From a checkpoint of a small masked image model: decoder layers 6, 14200 steps.
Rows from block 9 of the encoder of a small masked image model, named by matrix and row number. Rows with one number within an expert belong to one neuron, the router's apart. Each number is 500 + 40 x the weight over its row's rms, rounded and kept within 0 to 999. All counts start at 0. Numbers have three digits each.
Before each expert's rows are labels from the 100 images, of 14848, where the router gives the expert most weight on average: "strongest on" is what is common among them; "patch colour" is the nearest of a few named colours to the mean colour under the peak. Only what is clearly more common there than usual is listed. The data: rendered dice on a table. In brackets: how many of the 100.
# router: router (encoder.blocks.9.mlp.router.weight, 32x192, trained with AdamW), inputs 128-191
# up: expert up (encoder.blocks.9.mlp.up, 32x48x192), inputs 128-191
# down: expert down (encoder.blocks.9.mlp.down, 32x192x48, transposed), outputs 128-191

# expert 0
strongest on: dice: one (60); purple die (59)
patch colour: grey (45)
router.0:528478444522516517439433483509396496467468584488431481491489464438482473536499532475430429488474503509496544460578560462551477555461479522515468490530529473449480516467480433505468503494491475
up.0:501431461428491496479592475536486571545478478515507526542477515425453423432472514531519470534441542511521527467558493516481423535530481567552565510501504564454432526498519510438437475477508501
down.0:446482441525459514514455532481464500512512536532457438526457505510485444496534527530463483535533410453491484559568546486504546462540436482495534482497528444546560505506515543513520459524358504
up.1:579496544492442460401475447562553441497487469459445552540484519558448510507538431491492496452451498468530508463491537514454516571484468449519460504499488514526571491455478504530441531473521470
down.1:526527422507476513430481567461500446483492477460498505554459499497492461515393549516557515531517497466478477585445485501448479582504502502580491457514549540481561454511496526451455480515558549
up.2:451547446400496533503516422425416490401550419510542419511524420384499493423496526557501423578450503544497497468525542416489520558499474485461558496521510526569450538489444533548500444492504490
down.2:539487426504535519506502479502502478517465607456459501529468459462477557436496567566535525496486503524470546453428519539496525490485452477492479409499507492560460495469470549559475501537537517
up.3:488580460544464484525472524503502472519472473560470406459453431444598520453508406496558435537532538488483448547464532454479402446455488545505465520481485511509468458519514469520515530462497463
down.3:470502508541512566469483478524521500509494486522604538424548461510456525507500447472440470495560524539471582479402597460553540549525510466493501453440450550523503533516554499473510443469421485
up.4:498499557516485537502527506533416465458486544528507466534506474512444486508552514482570490453511499560516452457562495470458460479530564594537473536459495480517493441520476530519433462485460516
down.4:523476507588539486541500459493465524533595433522464518505406494460528497509542499470466428589489507458528434495476426545496491476519517457515440510494413499515486457498465504506480507483544561
up.5:538453525519521448468527541497462453465510529472466533470508468518492464543457530502446473497557563521478495527523475479533518529486542538506510502489589516488538511503414481473481544489537544
down.5:508551480535521521563518492489425452512462545511472477537451550472467515436493538567449542562462536515440464498489551491533520555482531517512516504517496517507578535497515475556538548415516490
up.6:507481461533495510552480580501458494488501487449513546514505437485480514496478417513417461445476580503529516522535541475413520569504450589497552465526478442498527472443441481530485485503647509
down.6:487512495486493446467523515535448460562495494554537436512534490516443495468460576472518489549501505482524469554440441504473496496480416431518439492475543529477520453538495539541531563476508479
up.7:490515526540551564498508460413471502466482531525487448555396523432489480519532511560535495457460434443478492483514478517485563475449489451512512506519565442541481475528475531514464533504508532
down.7:388536492530532477455462494472585497480484515466521517535495474531472444513506541522397509483434542468504491488508473491438529471569559515509456559524446449502455515465554435511529468526549490
up.8:517450532506528558515513531560524526553504487578515484541488453507562496572482535540457464514468508505486508532490472524437553473566468448499449484520497544518486520532558470544466523490578463
down.8:521472411473512551493537470497536523586436487526502497504534494464520517507542478493567534426525539512454457413504487524514480513512468538492557481490590522523451479507515489541520540530517489
up.9:461458554469497507558502465537456487424523557555458510511469538477463549532487493561471497487492478447495415415517491525526552490402455491511469492554489566492521538429476510477461459482535457
down.9:475469409519469470454506503455550447360514473582539512529568466479477468522572542471562455520527473476536502486533408518474514505590517476555576494457497498547518503531421525441562489446450481

# expert 8
strongest on: dice: one (73)
patch colour: green (43)
router.8:428447526557534485478470451483563461427533471511469509500563537532506522498495458545506516510502492519546482514501547443517504529532536564528540516517509556389572489526442510458465459483446475
up.0:487524445531511572411531551504415515504459460555496497557460496460496454524496501487496488553517459397488501474486488449523544488520526527447505441542500488459550566576495524502547531463428519
down.0:503502535524501553515501484444528445527568500465577513504451537402498468530465498483442411537539518460506517518547500486518455491519492473551493470474492486495524504502441550544491420476420562
up.1:469507543435492426491513497586546526426481570477495575516591529537461521544542543532515492508499552496546478404457421433513474463526479460526546530514405515502534526522467593563454465437517487
down.1:487445511531446539497522582561524562499534500528462433528511528461476509491513491491519448489505489514475540486536454476483562463476424607494498467449470427489594447456478530497510503481492466
up.2:504537465482569501445505544480470505497494510482525519471533478448579539522529449448469521445469530484518465479517522446537506509523538401559482506542533555420435543509525474522482493524499434
down.2:480474403404452491550494436423545550483459471417476535519480464516597539484501529490551503506494565447460457548574485460541497482516531489495529500540489470554539421507498504450574500431434450
up.3:506472517574517504478440476447530502521511427533491515458536479465535428526495460529489544472487545526502598485439398479475509483542490532441502493518529503507571501484504490483522434502551501
down.3:450519472474516435511454558489545584445517441529508485481535510458525526472455511490465541478547560476564530433524563499468482477503464543429514502560504450471497549508506497503551402506520460
up.4:482496509439463547433464515526476474494539483505475581447571538447507535522456477446546561504481525487488447478541480435529458611518569481553538465530547491449506492509498437462451488512443480
down.4:484527513496467527500472443497511529461470511515543575451518416480551508492552499485494521466435547501596480573561536450513444518451439553474529487460494416525482472498418472448493475468542553
up.5:438517504469510518564484491526441457535460504528467504543487486527463498491485444470485492527538498490477540492518551552508479567463533455508505532512434459550530426478519526543411488565385565
down.5:502471551457431471528561464472493563573470512544522486529461476501480499511426462459454513508512488575488484548461515503493542570522487523598437512482491464548430564490451540531573497577482480
up.6:518494551543536534461492445453533464434487438512505500441520492496460536541525532567541461513529518528532556528461524523484514498536592559501585454505443495580481536498534511500470542454512487
down.6:493499514509456557496525464524564547487570528557494527493517570417533490504446468480498462470509434466575486468491548470539496480505472522387445485484457533470496491538517506492609479496411490
up.7:440508420511501486522493488471527476485491479497479472476515579577428455446491551528458525497536466466499502453490514466468444508488567535483517565489475465482510406526490506493536540457493532
down.7:425534518473485568512501520552450499546518508565523470525512562467483465509476596486495573496499522459452547454460556470508461520444501475492513537520455570506420518529522474539490564527476521
up.8:526487481433514568494529493496489500442484512527553518441466489401455523519443480474515493442524546527517576449480426509486468558517402509477471445469538520493480534466550479443465434519531470
down.8:597525483445469480428443569473509519554460482443505502468534471549604533496555425516442501531505488530536529511540520483431525489539476492424508501482455445525595530451533550493428506496560525
up.9:443510535574435450528539452545556484471495503511487524452478477517516539500565548557470564514499490560527503461484578553495525504569550562495525424510385475451487492480453485516578532516501560
down.9:515553506491576483450536478440590518529490493468472506470498517461472500480392475497572486522542462527476624531457497539443501500475526545471519528525552504523503486588549508417456527485384575

# expert 24
strongest on: dice: one (62); blue die (37)
patch colour: purple (25)
router.24:513511500492528464524519411456557566482513441454472530560502506459496526444473526482459552519515478493505464534508517525438525554517465506475504503530456461484528603523580550534558471568456502
up.0:516449491491474465453519487535470564528463470514543556509474457538536528490446500541496511553495514440434491492490489507457516505541442477513480526462556427442539455481512602443516486547536508
down.0:459463511570457493595549478532565478497485403440495516523493474505440539510482471495499495424468484486475515529414496517521505494561535590495527527481413505559493466552411511512493527482459383
up.1:521524403554451568527474493439480473495533464559565481551534485532467513503572525549549529453495525505526494487524493445470553514548539546548528473546499461518498505500537539440489532461440508
down.1:516510493437532460495548528472441506488560488489512538535493484473478499529494569465517477536461512576425496502524474477538533436510555445504412450556646579503516446532530480447467451476505468
up.2:495460462487504548536535460502421474489522494477508434530483468535512492540453528478503490549494479456483460497485520490536527514542538497396533501497522468392406501544535516477435462546563441
down.2:455476457494537537590489432477536507482502513500501454513492486498513461484503454510505538492455449465493507458475534548535428497502493511514477534489406482555464483502464549531533533514488483
up.3:502456455478472488396543543496488548546497532436469482461430466505509498554489548519505515435479511465497476506505497475492475480488457478484465433473471523505443583575407516500440508506538535
down.3:510502543527454502500450644492507504572551500501559455503463473473557484503580506461450468523504464518494494468480523524488455522533454484492518467500526527525520433447453445547494550533506491
up.4:463504583486528468539464447615487524536486540464455511551509546493515507513502490510488519458560451489493466529470453567543521517530485557550503577463488451453545502467428511495519524419490490
down.4:521483478505503470485525446524512545507498550501485549481381487468464479549499529477545455458504476561463522521522469467469413548533447455481449517581458589482527522481505455481500576541446542
up.5:571498466514525505566544458514486598511516451492493438471473443506448434491505484461601468520466522500498439563481544558557527524481497477491508481516497510482537490477521413560525532483518509
down.5:478486541456449490558499513467477513530456450480499484543493486468472416518527523510433528459473470493533512483537522426505486465490434465588539453511495430575476588492455494519522481461459468
up.6:545516482423496487487405537473522451489423483514498461463528496550472502551522495453519454529455488546498515482438481570508475472547497500523503444420396543522450472513477542569522531561542563
down.6:471471478443424560492497542432480380528608498527543511554549506467522516476532564487454566501460541452453475494529458500474534572442531459492461528493510455446489590489530512475541523591477512
up.7:512537514467480490579473404529518525532529533483485470512467515458486543575439449516501442488570522461461482530543518534487501560555476543494535502522570490499515562551545490553485530426518482
down.7:467562472519529484495566518539547502476476498504428393505507441461483547475467525494553461498498499544530514514516523496434552490487426499474548467466553523520513510527526503496586487556515489
up.8:541426440532451569475484516520446532514501514502475545531530542504532519475526494512484475479485434479463506504469476521432464495516463511474547489492466546566514532500584475526518483549456487
down.8:544498487508470429553474480587375480482507511445437582484509497484490517507526518516453479516496486488543469532528471570549548542453476476578432505516474471571455437523472485465474448452502492
up.9:478541567459466533445522450492534522470532536436490517424496510580507540552493490486500527454445489487481500465541495503452513503482461529521485448544472526519423529573510469529604485500480452
down.9:489516522496471522509534504604513496470486486443510450435602505446479487506529497516530455545500476493520527498504451429515412516452549470547528486463501422474576505527526467431471506398465525

# expert 12
strongest on: orange die (40)
patch colour: cyan (44); blue (31)
router.12:512551471546517544469486478464589559529511520556600469493519511402560490473533545469446446455524536526465514547561473556507515515534506504532529528533515521543469531504557458463589426521417509
up.0:514493539475445504541503396521582419488541470535568493499466523493516516513452500499493539469490467507498459528521543525394477561539481532505510476504472498529541503498533574475529491532480482
down.0:555436510521566506459570471540483553502542481472514523506494476439479574517478530519520544535496489482437485447461512439567538523438465498537416430531530564539526550536507531485451489482505485
up.1:420561471474522494480527565554443506488489478540514512519508633446424483502515426488497473478477440480475494579510524599497544454488533449492521551525503596507484575443506445476549547454538533
down.1:480440507553508478509496548573465550510474476494452539444544542476529517529478456481576521496447408485508486462553484507532467615520443512510487488537515515506480516514525478471476618571461533
up.2:477493538429504453462543542540534488479507459547550421506443498446512466505539459512567509514544464500497528561485528516435465442519499495511487503447570530417565459496563526485431540425512508
down.2:494551530505477465443396465519522445560491474518472505537484463482439472495491525527572544451513513526494485487501462463503504553471512563403514586550555474435522504567532538582529516523439553
up.3:511533510487559455497462503502500454503507464475439499543438536532554490485536433558489519504516450478527516563565407567549511561470524528522461451476479519505538412435486466494421477464512491
down.3:481524537466518543502511511542462459516526489572441487524488459511504512506558485545476554557456428428565499473616568469481494463482519535491540480498510484517466542470551489503521521553524490
up.4:475526520515514547545509541518552526478467468481510478564533462502407529532503504532555491450576460494506571453495498475481512513492441519552526507509405488521571482497497465482424444366447434
down.4:469545518425564478464485503556486542569439439482432522494525527464486448478504508491578579500578439523485466499446564474507518479421467538513530548453457501499530467506511487485538514517476400
up.5:517483461536562564481422571513471496534480565553511479563504474399536468459538468512472532487346454532477452524517512443523515591482456468501490514519564500500547473518556512530547457527436469
down.5:474494481520546498469428523450493553506476453569523458529493492499459506503498483468476481487514529455458490538447442513488530540478505514537473545403483414495574513509457460525555503507477421
up.6:508537571472472520445473559492516498499524539484512476448445516525507553530481469529451439536550481527538499475430467471520573489439462525451503511492480405492492479437544508533524576534460468
down.6:450505475515494553567443426446564559490537498533431470507487570540498551524558541406479481557409513519511479448516470508490536404530462474483487504479507504528560519508484510516540475511511473
up.7:513475559584501508530505469495439469521451495498411501516473522485491503464463514509564529544473516511524524498429526500466556572539502496467554577553514537440579591472481495507544556465487508
down.7:542557600486452497475444468503394503479529534517487463517521512510447497514511486551494440569505522518500509526564471492451519497497471541467482418502497499522571479474511552486488502474566459
up.8:573509495524480518494492503500528568555485505578417463502526476520524433526493433416520503514450512505523539534450405517462460556508430425528475494428542514453546533503475488455469529525504574
down.8:486492522569481472509528444524491454505476477550464458463423495596415545443432470516476475522545475562489474527404569466539487561446573533445486495491529544559489503484553472554575490467505496
up.9:478502487627479517571531449523470506552556509476518523490512490510524508532489403465386479513528485502502537561498480516506518461404487470558497489500538496529536475482454528459457548471552499
down.9:491510464527459486534501478513439474452514523552475468545485583513515525469540536552522550458515533457533542474427486513499524579448479448477559540525486498468481545482511479454470441536481558